config.toml
model = "image denoising model"
dataset = "gratings and oriented noise at many angles and scales"
train_examples = 197500
image_size = 32
crop_scale_min = 0.8
horizontal_flip = false
task = "denoising"
loss = "mse"
noise_std = 0.6
arch = "unet"
norm = "batchnorm"
activation = "mish"
widths = [64, 128, 256]
blocks_per_level = 2
block = "plain"
attention = false
upsampling = "pixel_shuffle"
init = "lecun_normal"
optimizer = "soap"
beta2 = 0.99
lr = 0.0035
beta1 = 0.9
shampoo_beta = 0.95
eps = 1e-08
precondition_frequency = 20
max_precond_dim = 512
merge_dims = false
one_sided = true
adamw_lr_other_params = 0.0013
grad_clip = 5.0
steps = 18600
batch_size = 128
epochs = 12.1
lr_schedule = "step"
warmup_steps = 550
weight_decay = 0.1
adamw_weight_decay_other_params = 0
Rows from block 2 of a small image denoising model, named by matrix and row number. Each number is 128 + 24 x the weight over its row's rms, rounded and kept within 0 to 255. All counts start at 0. Numbers have three digits each.
After each channel's rows are labels from the 100 images, of 14976, where the channel reaches its highest value: "strongest on" is what is common among them; "colour at peak" is the nearest of a few named colours to the mean colour under the peak. Only what is clearly more common there than usual is listed. The data: gratings and oriented noise at many angles and scales.
# conv: 3x3 conv (model.enc.1.0.conv.weight, 128x128x3x3, each kernel summed), inputs 43-85

conv.80:118201135086110108151126159106131134101081066122154135123154150141122129159142183125139100155132118134130158138153098127134107154
strongest on: coloured; square grating; stripes at 150 degrees; angle: stripes at 165 degrees
colour at peak: purple; blue

conv.81:114148127117127116115139142114122124113067046138153145118137138081122134143149151134141113119133115119145144125158109122119170131
strongest on: coloured; dashes; very coarse; kind: square grating
colour at peak: grey

conv.62:141138097101156046135141170137132164114121135135123090091170104140114085133140128120075103061126091076120145139132089165127118144
strongest on: dashes; fine
colour at peak: brown; black

conv.40:121143126088112157076120135128119093077151118143150102153093100087103127133143118129124166126162090110120153139168143145133126146
strongest on: coloured; kind: dashes; stripes at 90 degrees; stripes at 105 degrees
colour at peak: green

conv.99:126125161118110169113118101120119145117103132163126104136131102149137153103128152137119119154157163174157124160140095165133144127
strongest on: dashes; very fine
colour at peak: black

conv.28:130075124144088124117136141093150139119122152137125144147100117098100139094125123051140165151125139140136142153115104130103176150
strongest on: coloured; dashes
colour at peak: blue; purple

conv.41:127144133132103111122098130101140127118100165166148107137140117171123188155108149114076118132114118099116148151124114093136119142
strongest on: coloured; very fine; stripes at 135 degrees; angle: stripes at 120 degrees
colour at peak: green

conv.100:146088127176124123170102141131116119114169191131107117135127124148119153137117110149081134099124136119140122127095127121099117141
strongest on: coloured; dashes; coarse
colour at peak: purple

conv.15:110104119119121131074114148122118130164150139131150100127147128128123077166125145100099140135098130134140139142121101076184110141
strongest on: dashes; very fine; stripes at 15 degrees
colour at peak: brown

conv.8:119119156113123121170123135134126086096114136120148103141134167103103107158115138158122127099093103109140169123124119170130122160
strongest on: dashes; stripes at 15 degrees; stripes at 30 degrees
colour at peak: brown

conv.9:111177130122122130130151108111146153133139102158159105172160100125117133141116156129110096110132115151136166149111105120123120145
strongest on: very fine; stripes at 165 degrees; dashes
colour at peak: pink; white

conv.115:133101145094127146087155125142126100143145191121124100114104095169119126122094109117140137138097133123129110126109140131143130147
strongest on: coloured; very coarse; dashes; angle: stripes at 165 degrees
colour at peak: purple